config.yaml
model: "self-supervised image encoder"
channel_attention: "se"
depths: [2, 2, 6, 2]
stem: "single"
muon_scale: "match_rms_adamw"
lr: 0.0034
momentum: 0.98
steps: 3800
batch_size: 128
weight_decay: 0.2
Rows from block 2 of a small self-supervised image encoder, named by matrix and row number. Rows with one number belong to one channel. Each number is 128 + 24 x the weight over its row's rms, rounded and kept within 0 to 255. All counts start at 0. After the name is the row's rms in percent of the matrix's.
After each channel's rows are labels from the 100 images, of 14976, where the channel reaches its highest value: "responds to" is what is common among them. Only what is clearly more common there than usual is listed. The data: streak pictures of flow and ridge fields. In brackets: how many of the 100.
# convs0: expand pointwise conv (model.blocks.2.convs.0.weight, 192x32x1x1), inputs 0-31
# convs1: depthwise 5x5 conv, stride 2 (model.blocks.2.convs.1.weight, 192x1x5x5, trained with AdamW), a 5x5 kernel
# convs2: project pointwise conv (model.blocks.2.convs.2.weight, 56x192x1x1, transposed), outputs 0-55

convs0.11 103 [146 128 118 105 152 128 136 126 141 134 115 129 114 145 120 113 147 131 156 170 135 165 137 165 164  97 103 160 102 126 118  56]
convs1.11 103 [142 137 130 141 133 102  76 108  89  82 120 116 101 110  93 120 105 101  95 119 111 120 119  95 123]
convs2.11 084 [143 115 128 172 102 107 146 113 121 123 148 167 111 106 142 119 147 119 167 101 115 128 112 118  91  76 155 137  95 168 139 146 153 133 141 137 123 112  80 135 127 132 181 136 128 118 142 116  70 157 115 147 137  83 111 125]
responds to: high contrast (65)

convs0.90 104 [119 154 130 138 137 138  93  80 154 104 107 152 135 150  96  94 113  90 137 103 176 167 138 137 110 123 131 147 147 129 155 157]
convs1.90 104 [115  92 105 102 127 121 122 133 124 141 108 100  92 115 120 118 144 153 106 154 173 144 174 143 172]
convs2.90 099 [117 161 114 100 171 145  92 138 158 103  85 126 157  70 100 157 152 126 121 129 169 158 151 134 129  79 105 125 123 125 121  91 146 131 122 123 148 164  95 130  95 134 133 137 137  87 132 139 138 149 112 104 111 149  99 122]
responds to: fine streaks (80)

convs0.169 079 [164 122 121 155 116 159 160 164  97 108  77  85 137 143 154  92 130 151 131 124 143 140 106 146 135 143 159 108 130 149 159 127]
convs1.169 100 [142 146 170 165 153 135 145 167 152 108 131 119 111 120 143 115  90  90 124 103 114 129  92  92 118]
convs2.169 080 [142 148 131 179 116 129 106 106 164 132 108 148 128 146 121 166 122 132 140 112 124 111 122 110  99 145 123 146 121 143 129 119 146  65 158 134 118 123 146 152  82 161 115 110  93 170 118 146 135 108  87 102  98 136 124 190]
responds to: fine streaks (83); turbulent (30)

convs0.152 104 [ 99 171 115 108 128 143 142 117 179 150 157 124 104 112 108 139 151 106 133 132 114 123  87 137 162 138 129  71 141 137  97 105]
convs1.152 102 [116 111 128 112 150 102 115 123 100 123 127  88  92 138 126 120 102  82  66 138 118 123 115  91 117]
convs2.152 117 [137 130 173 152 134 146 164  94 125 116 126 116 122 121 187 134 139 140 107 116 123 162 117 150 157 112 158 106 123  50 130 140 135 121 139 155 166 104 146 146  93 103 108 139 122 105 110 121 107 150 121 164 123 116  83 131]
responds to: high contrast (67)

convs0.63 076 [120 142 116 116 156 148 151 146 114 130 118  82 148 109 166 126 166 151  74 158 106 127 104 136 125 118  99 149 168 141 123 161]
convs1.63 097 [122  95  97 130 117 134 147 139 127 155 159 145 162 155 158 144 137 125 116 106  86  91  95 121  88]
convs2.63 076 [108 125 123 126 140 176 133 144 114 154 134 145 130  81 107 184 158 126  98 131 153  80 134 149 143 121 105 136 141 160 140 155 111 168 111 150 136  72 124  86  96 145 160 149 148 154 150 150 118 104 129 108 138 149 128 132]
responds to: high contrast (73)

convs0.119 079 [146 103 147 122 124 116  91 138 130 131 138 129  78 113 131 126  53 113 110 137  92 104 169 147 116 122 125 151 153 136 139 160]
convs1.119 101 [151 131 163 142 135 110 121 148 159 137 135  73 110 134 143 134  85 109  90 111 151  95  95 130 117]
convs2.119 082 [100 110 161 110 113 173 181 195 111 141 130  98  89 132 124 155 117 165 122 109 145 134 143 113 113 148  94 147 141 151 173 113 133 135 130 123 147  58 139 138 126 122 151 129 130 141 118 116 119 137 120 136 155 158 117 135]
responds to: high contrast (77)

convs0.139 110 [128 126 155 126 142 109 166 175 126 127 129 148 127 137  93 162 130 184 137  95 115 137  80 114 116 168 139 137 144 125 100 103]
convs1.139 105 [129 146 159 160 159 129 143 159 167 148 135 144 168 172 119 151 147 164 139 145 146 132 154 127 106]
convs2.139 125 [102  64 128 140 133 115 196 141 165 110 101 124 132 124 125 157 132 139  99 130 121 123 138 134 134 131 143 129 116 156 108 104 102 103 145 142 161 140 140 194 125 119 124 146 117  91 148 110 113 105  82 125 158 102 160 131]
responds to: fine streaks (82); turbulent (46)

convs0.127 095 [140  88 138 140 160 134  80 130 134 126 124 147 122 148 124 146  90 124 116 164 139 115 159  84 108 119 149 144  75 155 153 107]
convs1.127 105 [128  95 104 102 115 121 108 121 100  89 138 123 111 130 107 113 126 167 167 147 143 152 164 178 137]
convs2.127 104 [112 141 135  70 141 160 127 125 102 104 107 110 123 127 102 135 147 136 145 102 154 113 113 169 103  95  96 128 142 148 122 144 144 113 170 159 107 133 103 100 104 155 135 139 167 161 112 130 110 105 138  68 120 170 155 129]
responds to: fine streaks (84)

convs0.93 080 [115 139 136 131 103 147 101 137  54 159  80 124 118 144 129 131 149 131 131 154 157 115 136 117 147  95 132 170 125 139  90 125]
convs1.93 099 [111 131 130 111 116 127 122 171 154 174 144 125 134 135 136 128 172  89  93 123 155 154 115 130 176]
convs2.93 079 [132 143 100  86 135 116 113 120 131 125 160  85 132 101  85 121 128 153 161 124  96 119 138 131 119 153 148 130 154  91 110 155 131 135 114 130 141 133 193 117 149 127 146 120 129 132 110 157 191 106 122 102 118 131  63 128]
responds to: high contrast (70)